A small multi-label image tagger, trained from scratch: activation relu, 6800 steps.
Rows from block 12, named by matrix and row number. Rows with one number belong to one channel. Each number is 128 + 24 x the weight over its row's rms, rounded and kept within 0 to 255. All counts start at 0. After the name is the row's rms in percent of the matrix's.
# p10: first pointwise conv (model.blocks.12.p1.0.weight, 264x352x1x1), inputs 204-254
# p20: second pointwise conv (model.blocks.12.p2.0.weight, 264x264x1x1, transposed), outputs 212-263
p10.46 104 [108 134 139 169 133 127  84 142 101 118  96 126 194 135 110 121 112 131 108 158 126 121 135 126  84 151 144 157 111 149 121  92 189 123 125 130 147 129 128 115 118 145 159 119 102  91 106 146  89 141 147]
p10.47 103 [131 127  88 112 139 138 113 128 107 155 101 129 185  78 151 175 155 101 150 112 121 113 115 159 119 136 124  99 140 148 111 147 145 189 152 176 161 116 122 115 152 112 125 139 119 134 121 115 131 108  72]
p10.48 106 [130 112 152  79 162 121 114 121  89 154 100 156 122 136 146 149 141 110 119 112 158 110  98 140 124  80 123 104 105 148 117 124 119 104 153 177 104 145 121  99 160  86 145 163 129 163 160 127  92 121  78]
p10.49 101 [127 144 162 128 133 126 130 168 121  86 136 121 127 137 130 118 133 133 128 118 156  94 133 116 120 135  60 157 135 152 105 135 130 163 144 168 137  89 149 113 109 146 160 108 136 167 133 128 146 124 148]
p10.53 108 [116 116 140  94 162 102 116 135 128 135 108 131 119 134 169 128 143 119 146 159 105 155 107 145 111 144 107 170 126 104 156  93  89 133 144 105 187  97 155 180 135 123 160 155 100 179 126 102 133 110  59]
p10.55 097 [ 88 132 113 163 119 135 121 173 129 113 116 130 133 125 147 135 140 136 128 132 128  56 196 185 115 124 138 133 139 164 148 100 114 108 152 140 109  95 160 152 136 103 122 114 102 141 131 104 138 146  82]
p10.57 093 [154 140  81 124 175 121  86 120 134 140 145 123 147 125 124 139 130 117 104 118  99 149 108 114 119 149 109 143 133 120 140 118 187 118 120 160 145 173  78 131 141 104  71 119 130 157 194 126 141 140 155]
p10.58 098 [157 132 109 155 151 129 112 106 125 130 146 120 153 114 135 115 164 128 112 100 131 152  71 198 114 136 119  86 112 173 166 116 149 114 103 143 131 112 136 151 147 142 109 136 133 102  94 149 137 131 137]
p10.59 098 [117  68 110 136 163  84 113 142 172 140 153 113 152 131 150 122 127 131 139 140  97  76 119 118  91 103 149  91 133 125 125 111 139 171 126 134 191 121 130 154 147 120 134  97 121 161 114 114 133 116 117]
p10.60 106 [140  97 155 128  46  85 139 135  99 114 139 116 181 141  99 106 150 145 126 146 140 126 103 107 126 148 139 153  95 145  99 115 122 129  89 141 194 117 137 156 138 134  96 137 158  75 116 108 118 163 143]
p10.61 097 [115 173 126 108  97 174 152 140 125 122 135 119  79 100 128 126 138 156  91 108 112 129  95 123 143 110 128 126 115 124 117 137  91 142 175  91 120  95 105 160 183  76 106 105 162 113 121 103 124 113 125]
p10.62 103 [ 99 133 128 100 144 132 126 106 104 141 100 148 160 124 127 130 139 138  84 141  95 204 101 124 135 141  97 152 166 141 143  64 133 127 117 145 160 117 135 124 143 137 126 144  72 119  86 114 172 132 120]
p10.63 104 [112 133 127 122 197 109 118 173 179 139 145 122 136 120 159 114 100 109 108 130 148 100 126 148 168  92 101 122 116 127 138  86 121 117  97 148 161 106 139 100 104 156 110 168 139 147 124 119 120 128  76]
p10.64 098 [136 139  96 114 110 133 133 173 108 135 150 146 161  75 154 175 159 157 124 143 163 134 115 113 126 148 120 114 107 137 108 138 120 131 145 125 129  90 134  89 131 153 104 132 134 125  87 137 107 105 131]
p10.66 104 [ 95 113 131 132 156 150 163 116 138 183 113 101 136 127 136 110 128 123 111 134 112 101 141 152 169 118 110 158 116 139 140 128 172 159 129 172 177 113 197 129 116 143 141 100 137 117 120 130  96 140 160]
p10.68 093 [114 115 129 126  93 133 147  85 196 166 147 113 109 113  93 120 107  85  89 116  71 110  97 141 128 144 118 124  61 130 111 117 143 121 138 125 214  92  96  94 111 102 169 125 124 141 110 106  98 117 149]
p10.70 102 [153 131 133 134 109 102 148 139 168 130 117 144 129 120 116 130 118 138 121 158 156 128 115 116 143 167 126 152 135 128  99 129 124 100 120 127 206 147 130 105 165 124 134 137 138 101 140 122 139 127 116]
p10.72 105 [123  86 105 130 171 128 136 116 144 156 142 152 111 139 137 158 111 164 133 137 131 140 126  98 134  89 123 135 103 129  97 137 103 116 169  85 114 133 149 125 119 140 164 116 145 107 164 118 115 127 117]
p10.73 100 [138 130 157 136 103  88 153 116 127 106 128 118 160 133 116 130 129 165 137 150 100 171 145 120 102 129 144 150  87  96 110 151 125 160  89 119 118 147 139 164 141 145 140 117 164 153 135 173 126 132 122]
p10.75 103 [134 128 138  96 135 135 132 112  83 138 147 115  95 116  90 120 108 143 119  93 100 160 112 100 132 150 151 124 186 100  99 134 159 149 116 132 132 149 136 147 131 138 100 122 106  92 178 104 102 170 159]
p10.77 106 [125 122 114 119 101 140 136  95  90 142 129 106 108 140 153 155 131 141 154 113 140 119 140  95  68 128 125 140 139 110 147 120 124 119 109 120 161 161 107 128 140 182  74 113 161 148  90 138 167 138 129]
p10.79 102 [170 134 129 146 120 113 116 111 118 158 128 131 137 112 126 107 133 101 124 132 138 141 103  94  82 106  73 107 131 115 166 151 131 128 126 120 129 140 146 137 123 119 153 153 173 136 105 148 158 104 104]
p10.80 100 [101 156 140 131 113 116 123 151 120 162  86 117 129 165 134 132 155 152 105 140 180 142 104 129 130 123 141 161 112 148 150  95 138 117 149 152 114  95 110 135  84 135 104 108 139 104 140 111 150 126 117]
p10.81 100 [124 169 122 137 130 124 133 149 122 124 134 136 118 140 159 147 137 122 142 114  92 148 189 128 105 113 121 149  83 154 163 155 118 112 144 153 174 141 116 115 145 142 147 118 125 115  99 133 119  75 131]
p10.82 093 [147 137 139  86 149 149 122 115 123 185 146 127 164 166 160 122 120  92 156 162 175 112 126 154 120 105 142 175 142 163 156 154 110 143 134 101 120 121 131 141 127 114 101 114 125 164  79 136 116 139 119]
p10.83 089 [128 104 157  99 134  97 120 156 103 158 156 114 122  80 158 169 100 140 117 159 121  94 146 161 138 131 118 128 128  93 100 140 130 114 130  81 116 115 143 107 146 159 126 131 108 104 127  90 112 147 130]
p10.84 105 [152 162 124 107 120 162 121 117 103 162 111 140 147 114 125 146 101 149 108 139 175 111 133 145  93 153 142  94  98 166 140 100  95  97 141 144 137 136 191 114  86 161 133 155  96 121 159 118 109 142 150]
p10.86 103 [140 105 104 127 113 137 118 142 100 133 144 148 123 180 123 106  98 152 104 101 138 151 117 181 173 125 129 129  82 119 128 110 162 157 100 129 139  95 130 132 130 152 165 117 135 155 138 120 125 118 101]
p10.87 110 [ 92 121 135  85  82 129 145 141 149 117 142  99 111 106 134 126 123 121 117 123 121 115 141 153 135 138 131 141 170 122 131 136 115 120 120 124 146 133 124 121 171  99 105 142 160 128 159 129 104 147 103]
p10.88 098 [141 123 115 130 158 117 117 132 139 125 110 101 147 160 107 128 127 161 108 103 142 128  74 132 130 127 132 106 111 156 152 175 159 113  91 121 136  93  90 119 107 142 118  78 105 163 117 105 106 139 165]
p10.89 099 [101 107  86 141 123 140 126 128  99  74 160 107  95 117 114  85 116 124 100  75 125  94 120 130  93 118 139 140 112 101  99 130 135 153 164 125 111 146 142 162 102 132 118 149  72 113 139 123 127 104 128]
p10.90 107 [134 179 144 156 129 150 112 154 107 143 135 153 156 130 110 132 134 115 150 152 109 131 118 135 127 142 195 101 100 151 107 112 109 100 136  78 201 114  97 129 178 109 124 121 136 153 121 140  93 157  78]
p10.91 106 [119 136 101 124 145 140 123 140 126 140 128 107 119 166 112 122  29 161 145 113 120 130 110 110 113 106 127 182 159 102  90 133 105 122 156 114 116 110 105 135 139 156 143 121  85 130 120 164 104 150 110]
p10.92 095 [161  88 128 132 140  88 104 138  98 115 148 144 116 155 124  91 102 157 122 125 137 143 146 112 118 124 182 124 121 124 138 128  96 136 144 123 120 100 102 115 143 132 125  95  94  96 124 105 156 120 145]
p10.93 099 [121 151 142 131 140 177  75 119 109 130 144 134  95 141 150 103  77  99 126 152 123 140 125 103 127 156 118 115 122 123 144 150 126 143 106 125 145  79 136  91 140 129 156 102 158 156 132 149 169 138 120]
p10.94 094 [155 129 150 119 124 116 148 144 112 100 134 117 145 141 118 128 157 130 111  60 153 109 125 146 131  60 162 111 172 116 132  99 143 126 152  81 134 137  93 119 106 114 103 127 150 119 152 135 122 106 127]
p10.96 095 [137 132  97 116 119 115 124 115 141 147 121 124 139 123 122 157 163 113 118 153 136 139 162  93 139 122 135 118 129 100 152 101  96 127 157 116 173 164 117 117 111 122 104 153 158 161 142 141 153 132 135]
p10.97 095 [139 177 110 118 132 180 105 158 107 126 172 134 103 113 156 101 129 124 164 140 102 127 179 147 155  90 141  85 111 122 125 160 126 114 105  94 139 126 137  99 123 101 116 112 137 173 165 196 158 144 102]
p10.99 095 [ 88  66 161 123 112  91  80 126 125 107 137 142 129 161 117 160 165 155 126 139 104 156 114 126  97 138 120 125 160  62 149 109  82 143 131 107  96 113 159 109 149 135 125 136  94  79 130  99 123 145 116]
p10.100 103 [147 123 162 102 144 106 102  74  86 110 108 138 161 133 160  98 139 116 131 129 115 105 137 126 130 155 128 155  91 136 123 113  66 120 161 142 173 143  91 124 140 128 104 132 127 165  86  84 163 119 117]
p10.103 099 [129 108 123 103 233 122 145 137 134 137 115 150 105 132 127 131  85 116 121 132 135 143 166 136 143 110 154 143 127 140 152 129 137 124 131 160  97 137 136 107 124 120 103  83 165 136 167 102  78 115 169]
p10.104 101 [141 138  91 114 151 136 126 133 136 121 119 116 102 124  60 145 123 125 100 144 133 139 107  89 135 142 130 109  83 184 138 125 146 133  89 136 100 117 195 157 114 148 149 104 159 118 129 121 151  89 106]
p10.105 106 [129 123  87 111 181 101 103 147 137 117 137  85 145 171 140 156 116 110 102 116 109 123 147 131 127 105 133 136 123 138 127 155  80 124 184 116  84 131 170 125 124 117 143 139 131 101 137  74 113 125 107]
p10.106 093 [ 88 121 129 123  70 142 121 170 137 121 126 139 190 103 179 120 128 147 120  88 123 176  97  95 139 133 141  87 184 122  77 148 152 162 133  88 117 179 140 112 178 118 136 177 148 148 112 140 143 132  73]
p10.108 097 [166 143 126 131 138 135 156 144 127 162 135 130 121 116 127 115  92 150 190 129 122  91 129 122 115 115 130  91 141 108 130 125 137 110 110  99  91 128 128 167 151 131  82 113 101 124 118 126  56 147 121]
p10.109 100 [137 112 101 136 139 139 102  88 101 122 106 126 177 126 149 118 151 141 140 100 163 138 138 154 118 120 164 136 120 104 132  94 164 133 135 116 137  99 100 163 119  88 111 141 126 143 130 136 128 140 163]
p10.110 102 [128  80 112 146 174 121 100  96 112 131 150 125 176 165 133 125 101  99  80  97 135 113  85 141 134 140 159 112 129 117 149 149 141 130 127 107  77  80 137 115 122 122 126 190 120 101  89 115 124 124 108]
p10.113 098 [195 140 118 123 133 119 109 145 137 119 126 113 145 129 113 125  86 100 129 133 113 144 121 112 156 105 170 111 131 148 121 152  70 127 117 160 127 165  95 121 103 126 140 122 137 133 158 191 124  88 156]
p10.114 099 [105 129 111 152  98 112 104 117 117 127 163 125 158 120 132 124  95 109 105  98 167 132 157 118 155 156 121 118 110 156 117 103 152 144 147 150 141 118  96 133 147 128 132 168 144 130 117 119  99 128 162]
p10.115 092 [ 65 125 114 179  55 103 117  87 173 149 114 135 135 115 144 173 165  99 139 111 119 163  97 165 134  87 176 121 120 146 168 152 129 158 160 117  95 179 102 128 117 135 136 136 128 170 124  96 171 149 151]
p10.117 097 [107 124 144 139 108 138 107 102 128 148  96 108 115 126 157 145 118 146 131 120  92 161 161  84 165 133 127 157 123 113 108 117 118 147 116 109 108 118 114  94 122  98 119  93 113 132 137 141 116 132 156]
p10.118 107 [117  89 109 116 158 131 127  90 129 140 113 126 135  90 142 131  77 123 148 119 121 108  98 104  84 136 149 169 130 111 130 123 118 142 140 120 125 101 148 102 139 113 100 139 122 153 154 182 139 123  76]
p10.119 101 [ 72 147 140 117 118 166 153 159  96  90 170 136 155 130  79 148 174 147 130 132 112 118 129 117 144 115 155 113 155 128 143 125 188 119  89 145 163 137 160 143 104 126 125 150 128 134 117 120  68 152 176]
p10.120 104 [114 105 155 161 168 119 119 130 132 174 117 112 162  98 143 142 140 102 112 140 150 112 157  91 106 117 128 139 124 137 182 114 130 130 111  80 135 181 126 146  80  61 117 118 124 141 115 135 113 140 119]
p10.121 093 [105 173 123 119 158 136 122 120 138 113  95 132 107 122 125 121 147 152 100 124 112 163 120 100 126 120  98 147  96 108 157 106 109 101 132 127  78 206 111 126 114 117 113 109  89 187 119 139 177 120 128]
p10.122 100 [181 132 108 112 142 133 162 147 176 100 163 152  82 138 145 119 146 151  82 183 104  95 128 168 116  99 124 128 100 163 108 132 119 108 130 101 107 119 131 109 148 128 152 144  46 122 102 110 145 101  77]
p10.123 093 [128 138 123 119 145 125  99 136 128 159 108 138 110 158 133 115  94 124 125 176 113 113  94 148 151 100 130 140  76  91 117 105 144 151 131 145 152 156 109  99 150 164 135 149  99 147 131 115 126 107 111]
p10.124 106 [ 94 141 121 178 145 130 111 143 106 102 127 104 130 152 141 117 128 164 136 114 147 116 119 131 130 102 156 134 124 137 150 151 141  78 141 133 142 119 141 116 128 121 145 131 119 126 109 120  75 153 123]
p10.125 099 [141 112 111  78  96 109 175 106 161 122 107 122 119 156 125 145 152 138 119 115  99 112 127  83 147 152 123 114  75 114 135 102 133 154 124 108  99 119 120 118 136 141 116 109 144 167 115 149 159 162  75]
p10.126 111 [158 129 169 109 129 173 205 159 108 148 124 110 135 111 160  76 162  90 147 121 128 165 132 198 136 125 157 147 175 124 117 143 143 137 112 127 122 137 127 152 119 126 124  98 112 149 143 141 134 141 137]
p10.127 097 [130  98 188 101 163 140 145 133 137 110 146 127 134 111 163  82  98 128 119  76 138 153 133 126  81 125 188 149 131 134 137 158 139 133 116 114 125 147 140 118 117 135 135 115 105 146 118 161 115 138  96]
p10.128 100 [148 162 103 130  97 152 158 119 130 135 112 124 169 134 128 103 110 113  93 129 135 139 100 117 129 151 143 112 115  89 150 118 116 115 114 125  86 125 112 112 119 107 176 110 146 152 131 132 126 139 102]
p10.129 100 [115 135  69 120 129 102 111 129 151 185 110 133 182  92 169 133  95 151 109  83 149 119 118  87 110 142 117 149  85 157 114 137 110 120 120  74  60 140 103 129 137 129  88 101 110  98  98 113 145 131 122]
p10.130 096 [135 124  82 142 119 154 109 132 116 130 127 123  92 102 117 130 118 130 145 125 173 151  94  88 131  90 127  95 130 150  60 114 119 126 128 128 130 112 142 100 130 104 135 171 116 138 108 146 127 120 120]
p20.46 103 [104 176  54 202 139  82  97 130 155 179 125 145 115 134 121 111 129  93 110 138 146 156 130 139 117 138 149  97 145 119 141 116  80 128 148 123 120 145 172 122 123 103 103 129 133 143 171 111 115 128 114 127]
p20.47 100 [163 148 129 126 112 120 109 101 125  96 185 135 112 134 155 133 145 124 160 188  91 109 107 127 126 150  98  95  93 107 147 123 143 112 150 162 124 110 156  70 110 130 113 122 124 116  76  68 138 145 100 124]
p20.48 099 [122 140 128 163 160 126 127 152 123 115 117 141 151 119 129 115 158 159 120 161 139 129 121 114 125 145 165 128 151 100 117 108 102 160 123  95 107 178 112 107 147 154 165 127 116 165  81 120 164 130 133 121]
p20.49 089 [123  91 117 190 115  93 119 157 128 157 163 108 143 120 138 159 127 115 186 111  93 106 100 151  67 151 130 109 150 183 143 129 129 119 119 116 108 141 161 133 100 112 137 116 164 116 124 111 132 194 101 139]
p20.53 100 [ 99 108 135 147  95 107 101  75  71 116 116 161 134 103 106 135  98 152 136 160 160 125 116 116 111 112 137 127 128 142  84  81 131 112  89 164  92 111 178 103 134 158 121 170 153  94 103 146 184  95 127 123]
p20.55 102 [146 112 101 140  95 117 133  55 157  63  95  93 170 137 121 122 137 147 123 150 153 126 149 113 141 142 117 123 165 100 129 119 113 116 169 180 119 161 121 175 116 102 166 133 159 148 148 113 179 133  94  81]
p20.57 100 [ 98 101 103 123 155 162 153 150 155  89 132 102 163 163 172 147  96  97 141  80 102 154 133 146 129 128 136 122 118 119 114 128 143 148 116 102 121 105  98 105 147 133 136 127 108  60 139 157 132 126 125 151]
p20.58 096 [134 152 132 136 167 158 106 153 158 118 126 132 141 129 150 112 120  90 117 137 155  92 156 153 111 120  88 123  85 172 111 123 115 116 120 135 102 105 138 133 128 133 172 173 107 141 157 154 111 147 112 133]
p20.59 095 [123 165  92 124 149  64  98 139 132 136 127 178 119 120 118 116 187 133 158 146 115 118 145  98  95 155 129 144 126 105 112 119 143 122 110 161 162 112 159 103 129 150 134  97 175 166 143 130  90 120 100 109]
p20.60 096 [119 101 109 162 141 138 131 120 105 128  83 107  83  97 148 142 145 126 148 154 133 120 160 116 140 160 145 130  85 117 140 109 129 129  90 135 168 123  89 185 147 149 120 124 172 139 148 140 124 117 132 106]
p20.61 106 [157 108  65 150 129 141 170 157 102 131  93 138 115 150  95 156  66 121 109 121  99 111 103 161 116 124 160 140 184 145 120 150 135 123 117 104 148 128 129 159 180 141 138 131  96  82 103 128 100 119 138 110]
p20.62 105 [119 123 106 130 164 135 126 116 175  77 134 129 153 115 152 102 155 106 142 165 125 120 154 150 143  66 103 135  96  99 144 155 127 118 106 154 121 150 136  95 148 146 180  84 103 134  84 110 115 126 123 148]
p20.63 101 [125 166 142  98 119 152  79 139 138 101 136 108 105 117  92 149 125 140  59 152 139  74 114 140 117 137 133 134 172  98 139 102 131 154  97  74 123 134 140 117 106 128 167 114 120 156  86 131 130 196 156  94]
p20.64 095 [123 125  98 103 140 168 175 157 128 131 118 110  94 151 109 152  98 123 133 125  73 123 106 130 133 147 159 143 126 137 132 151 114 120 108 116 117 106 115 124  88 145 152 112 107 142 198 113 137 112 117  97]
p20.66 103 [106  87 120 137 101 141 105  91 102 122 164 119 149 138  84 135 119 114 172 115 104 105 157 129 168 108 157 118 112 103 130  99 103 136 114 120 111 108 149 135 107 116 106 109 124 107 181 132 167 124 114 163]
p20.68 099 [129 133  94 150 154 122 134 107 160  79 161 119 110 146 121 161 198 168 186 137 181 127 100 146 107 108 131 129 163 107 128 134 117 142 142 110 115 147 161  97 145 100 117 152 137 101 106 173 110 135 172 134]
p20.70 101 [129  97 161 120 107 130 138 114 191 124 126 155 102 168 148 141  98 118 152 127 173 112 145 126 195 123 114 171 168 157 181 151 128 102 122 138 115 128 101 123 130 153 129 127  97 138 120 136 105 157 182  85]
p20.72 103 [150 145 165 182  94 129 165 105 201 131 130 138 141 192 109 140 205  95  92 108 125  83 153 104 106 132  84 133 106 127 153 110 175 124 105 135 158 182 111 106 117 129 177 154 125 156 143 173 100 160 144 111]
p20.73 095 [125 132 131  95 121 144 119 131 105 143  90 111 170 150 159  97 138 154 100  64 120 131 131 142  86 124 112  68 123 147 113 111 153 146 124  89 122 113 127 123 142 123 142 124 107 110 142 139 125  86 125 126]
p20.75 106 [132 117 135 144 136 116 132 121 120 128 126 122 135 146 178 134 103 128 118 107 118 141 120 141 138 152 128  94 124 133 129 172 118 123 104 142 126 158  98 103 186 154 155 127  78 142 105 116 130  97  96 137]
p20.77 097 [145 123 107 111 126 109 108 114 183 134 124  90 154 139 127 144 101 139 109  95 103 146 127 208  92 169 147 167 145 140  91 125 171 145  95 146 126 127  62 128 130 121 201 147 117 117 160 140 131 121  56 140]
p20.79 107 [129 148 116 138 107 114 165 133 107  94 122 167  99 151 146 128  96 152 136 109 182 132 140  86 132 147 147 132 132  60 140 152 108 111 101 162 151  97 212 112  91 141 117 136 128 112 132 197 185 139 162 124]
p20.80 102 [116 132  74 117 151  95 161  99 142 106 145 112 149 155 119 155 136 118 131 143 133 122 139 146 112 152 177 186 124 176 171 107 174 125 114 132 119 164 182 129 152 130 101 150 117 139 129 149 132 127 141 137]
p20.81 107 [ 98 148  86 154 117 156 128  91 159 123 111  96 145 125  90 107 108 156 113 127 137 169 105 164 128 135 110 104 128 141 143 104 138 149 119 138 100  97 129 135 101 152 127  75  81 163 136  91 155 139 106 136]
p20.82 096 [120 136 112 139 150 151 107 134 103 112 112 130 142 156 121 145 127 149 113 176  97 147 135 128 117 130 135 159  64 149 141 208 118 116 122 136 155  85 178 161 147 146 125 115  74 146 142 145 125 103 129 122]
p20.83 090 [121 109 154 152 128  96 109 102 149 118 148 143 125 171 128 162 137 107  82 139  61 123 137 151 120 133 166  99 174 108 157 114 120 143 109 114 108 178  86 159 157 145  81 148 102 165 140 106 156 118 137 121]
p20.84 102 [119  97  99 165 145 111 140 168 129 146 138 120 141 114 124 141 149  81 125 111 101 103  91  92  70 125 154 111  82  72 109 102 137 105  63 143 100 113 125 196 131  92 136 140 127  73 162 112 118 106 106 171]
p20.86 095 [145  74 156 125 105 119 138  97 125  89 109 147 124 161 130 152 129 181 121  67 128 141 154 131 159 156 130 104 144 130  89 142 112 129 125 114 141 118 144 146 105 172 173 129 119 147 121  86 115  80 108 140]
p20.87 108 [130 122 112 102 118 163 114 157  84 100 120 122 124 150 121 129 106   8 125 138 178 110 153 115 119 149 115 112 139 140 110 108 140 131 102 166  89 139 120 165 132 133 175 170  96 131 115 118 136 103  80 140]
p20.88 100 [127  80 147 141 105 112 147  96 126 138 128 164  91 163 145 149 164 161 153 116 141 189 112 140 109 173 125 131 127  99 164 142 152 133 109 116 131 122 109  95 105 104 118 101  91 145 138 126 130 148 127 154]
p20.89 100 [124 127 160  82 102 149 152 127 112 136 126 105 129 176 122 108 151 158 131 151 109 178  96 110 147 134 130 160 125 143 143 119 110  98 156 105 123 137 119  84  97 164 139 112  97 127 110 126 142  97 162 126]
p20.90 102 [160  89  95 118 168 116 142 155 125 122 149  93 134 150 164  93 132 112 131 137 139 107 148 132 118 103 153  89 144 144  90 107 142 112 124 141 180 134 109 108 114 141 102 126 139  99 128 103 173 163 155 126]
p20.91 099 [ 94 206 182 126 142 102 138 155 104 132 130 137 114 106  80 119 161 129 107 149  82 151 199 153 125 166 136  97 129  73  98  91 155 133  89 118 125 157 163 110 153 180  96 112 153 174  99 147 126 143  66 116]
p20.92 099 [102 148 140 163 149  82 137  93 100 152  80 111  64 130 134 152 128  96 142 173 163 116  94 138 169 133 133 152 167 121 110 118 150 122 136 138 100  96 211 155 121 124 123 137 160 148 143 177 130  67 136 117]
p20.93 107 [101 145 128 153 116 148 128 122 176 166 134 137 168 183 121  95 133  92 129 137 100  86 134 130 130 196 141  91 142  93 124 124 125 101  94 147 140  75 128 148  82 158 100 113 143 163 149 148 117 162 136 133]
p20.94 100 [136 144 155 124 125 153 106 115 155 131 108 124 116 126  89 141 129 131 135 104 113 117 127  98 110 151 108 141 166 137 160 118 135 112 135 133 129 147 121 134  95 106 136 139 155 100 140 116 149 132 102 117]
p20.96 096 [102 107  88 151 103  91 125 115 106 119 118 108  83  98 104 153 125 133 100 122 116  92 163  92 113  87 133 151 139  97 165 170 118 125 145 134 169 141 139 168 154 156 161 108 125 125 115 110 158  88 198 141]
p20.97 108 [157  79 149 138 118 136 124 114 142  87 137 158 137  99 143 137 163 175 122 100 141 133 110 142 136 150 126 198 177  92 183 102  99  83 170 121 133 159 120 121 202 115 155 174 135 141 131  81 136 116 123 122]
p20.99 090 [133 104 138 179 119 108 128 157 101 142 112 120  90 121 110 142 102 104  97 165 116  93 159 142 179  61 129 129 120 130 115 158 124 142  98 128 114  99  96 151 139  99 141 140 112 131  97  97 108 129 123 156]
p20.100 106 [166 120 141 116  90 116 170 185  71  87 165 116 130 125  63 136 103 127 163 120 132 139  80 181 138 149 125 129 111 166 166 145 121  82 114  93 105 123 140 154 117 139 122 113  98 132 109  95 130 126 182 124]
p20.103 106 [132 167 137 115 118 136 115 165 126 151 130 116 131 157  97  98 114  73  85 136 124 127 172 135 148 113 108 137 106 138 131 132 117 159 154 116 110 152 170 128 120  71 104 178 179 132 164 114 131 109 133 140]
p20.104 102 [134 130 113 101 135 107 103 107 126 137 149 136 150 147  98 139 131 114 109 112 112 161 172 172  90 110 140 140 189 135 146 101 102 112 172 113  88  87 125 118  87 138 129 149 112 118 125 105 117 162 107  73]
p20.105 101 [157 116 132 155 115  84  91 129 151 132 142 115  99 166 117 143 164 164 155 110 101 128 106  82 155 150 106 142 122 153 113 123 117 136 103 135 142 126 188 119 138 103 111  90 106 108 126 151 127  99 149  96]
p20.106 088 [126 103 166 137 124 131 141 121 137  81 132 125 118 113 151 172 165 161 133 111  92 163 165 116  67 117  99 137 147 140 178 143 127 132 126  84 105 119 119 115 106 143 144 114 127 138 133 170  99  81 175 163]
p20.108 098 [160 106 151  99 140 147  94  96 176 121 101 101 131 127 155 154  81 147 105 150  83 181 150 152 157 131 124 111  94 100 126 150 152  84 182 112  79  91 144 102 102  93 137  96 107 158  65 147 158 169 112 123]
p20.109 097 [ 88 129 142 176  89 140 122 150 134  79  93 138 144 129 144 163 132 108 149 132 113 127 121 162 135 120 128 132 103 138 107 152 159 132 125 166 133 128 139 138  78 116 118 114 124 114  84 149 162  88  76 165]
p20.110 105 [136 145 124 122 105 125 156 175  93 134 148 107 139 148  83 174 131 155 123 115 134 157 100 112 117 155  82 126 118 140 106 149 154 157 128 146  92 118 117 153 120 110 118 111  89 102 123 118 167 106 150 104]
p20.113 098 [138 105 138 193 125 166 110 130 140 175 119 192 112 123 124 116 146  53 126 141 121 125 141  70 119 142 144 124 102 172 128 121 141  81 131 109 110 144 139 114 150  98 122 113 102 135 109 112 119  95 152 134]
p20.114 107 [121 124 120 193 136 151 108 121 117 128  95 148  98 111 152  95  81 128 130 135 139 131 157 132  94 146 116 111 132 148 145 170 169 127 104 174 131 106  88 108 109 117 114 104 124 140 118 138 149 126 113 105]
p20.115 103 [113 102  93 117 100  95 135 126 115  72 122  99 109 101 150 135 137 149 115 115  87  73  95 118 136 106 129 120 136 131  94 119 104 151 136  89  96 136 113 142 112 108 148 143 143 137  84  85 164 125 141 138]
p20.117 102 [172 168 177 118 133 172 194 137  88 132 117 110 132 140  90 122 105 168 110  95 126 130 122 169 140 104  74 134 108 102 113 125  77 203  92 124 147 150  89 166 175 120 135 158 136 148 161 138 122 164 126 114]
p20.118 089 [145 157 126 119  80  96 130 117 111 136  94  68 160 164 111 110 167 117 107 138 114 133 139 106 121 158  94 120 142 109 132  82 148 129 154  92 141 146 118 119 128  94 136 150 128 156 134 190 155 108 126 118]
p20.119 101 [103 109 162 141 145 116 130  83 147 119 124  98 178  80 138 114 142 149 124 129 131 105  99 149 105 143 115 153 143 135 120 123 124 127 149 103 110 117  74 100 162 137 127 142 132 115 130 148 160 162  89 124]
p20.120 110 [110 163 130  79 112 136 166 123  94 141 109 135 218 177 161 100 161 122 161 122 115 118 143 140  67 117  89 136 142  69  83 132 124 154 144 140 141 149 128 104 127 181  53  85  98 124 150 171  99 140 114 124]
p20.121 089 [125 124 167 134 105  95 128 134 146 173 105  73  78  86 113  93  99 161 138 123  97  85  86 141  91  94 146 128  56 119 161 152 169 137 106 104 135 111 137 135 112 106 152 149 148 193  95  90  92  96 103 125]
p20.122 101 [110 204 163 119 144 123 143 149 172 123 115 149 150 119 114 111  60 141 124 165 165 175 134 129  86 119 160 115 116 143 129 110 130 123 152 150 144 124 109 129 125 122 139 102 129 128 158 136  70 146  87 113]
p20.123 100 [123 142 155 146 146 153 150 117 129 135 103  99 113 130 113 119  90  89 137 125 134 137 109  85 118 131 100 127 118 123 157 114 116 130  93 132  76  92 155 127 126 103 164 145 138 127 110 117 149 124 106  97]
p20.124 110 [124  66 145 103 172 155 153 110 134 132 119 148  92 121 130 128 131 108 107  90 114 124 133  57 106 120 121 160 127  98  74 135 126 143 127 131 147 127 129 130 143 126 116 153 120 130 102 132 150 137  98 143]
p20.125 108 [146 132 153 108 118 115 136 132 142  93 182 144 125  84 152 145 136 119 113 174 122 101 136 178 105  79 125 215 129 128 136 123 112 107 154 123  97 101 144 109 140 148 109  99 137 111 144 145 120 176 131 129]
p20.126 104 [143 115 131  91 160  98  85 101 104 167 112  87  87 123 155 123 153 162 124 111 156 116 188 136 134 118 149 120 118 123 117 159 141 120 104 115 146 110 153 144 124  68 169  74 132 123 111 105 124 119 127 126]
p20.127 096 [119  58 168 145 126 139 133 132 125  97 130 199 129 142 145 122 133 146 115  85 188 160 125 118 157 139 129 121 153 152 102  94 167 126 184 146 139 126 117 120 127 115 200 114 124 101 113 115 120 119 152 136]
p20.128 096 [ 94 156  76 124 116 133 155 104 116  80 142 159 130 132  51 121 120  96 100 124 120 147 131 123 149 113 157 123  91 174 134 131 130 161  87 122 139 153 100 148 129 119 102 152 139  84 112 119 119 116 143 134]
p20.129 098 [138 156 126 123 144 117  92 134 156 113 139 131 136 123 161 121 119 119 131 168 125 131  71 164  74 122 135 173 147  97 121 141 136 147 154 131  75 198  84 159 134 109  99  77  80 113 123  98 119 100 150 130]
p20.130 096 [119 124 152 102 137 140 115 150 114 104 106 144 135 149 170 125 113 161 168 154  88 115  78 108 121 118 139 126 171 115 125 138 147 123 107 125 120 123 136 157 151 125 103 119 150 164 132  85 138 175  96 135]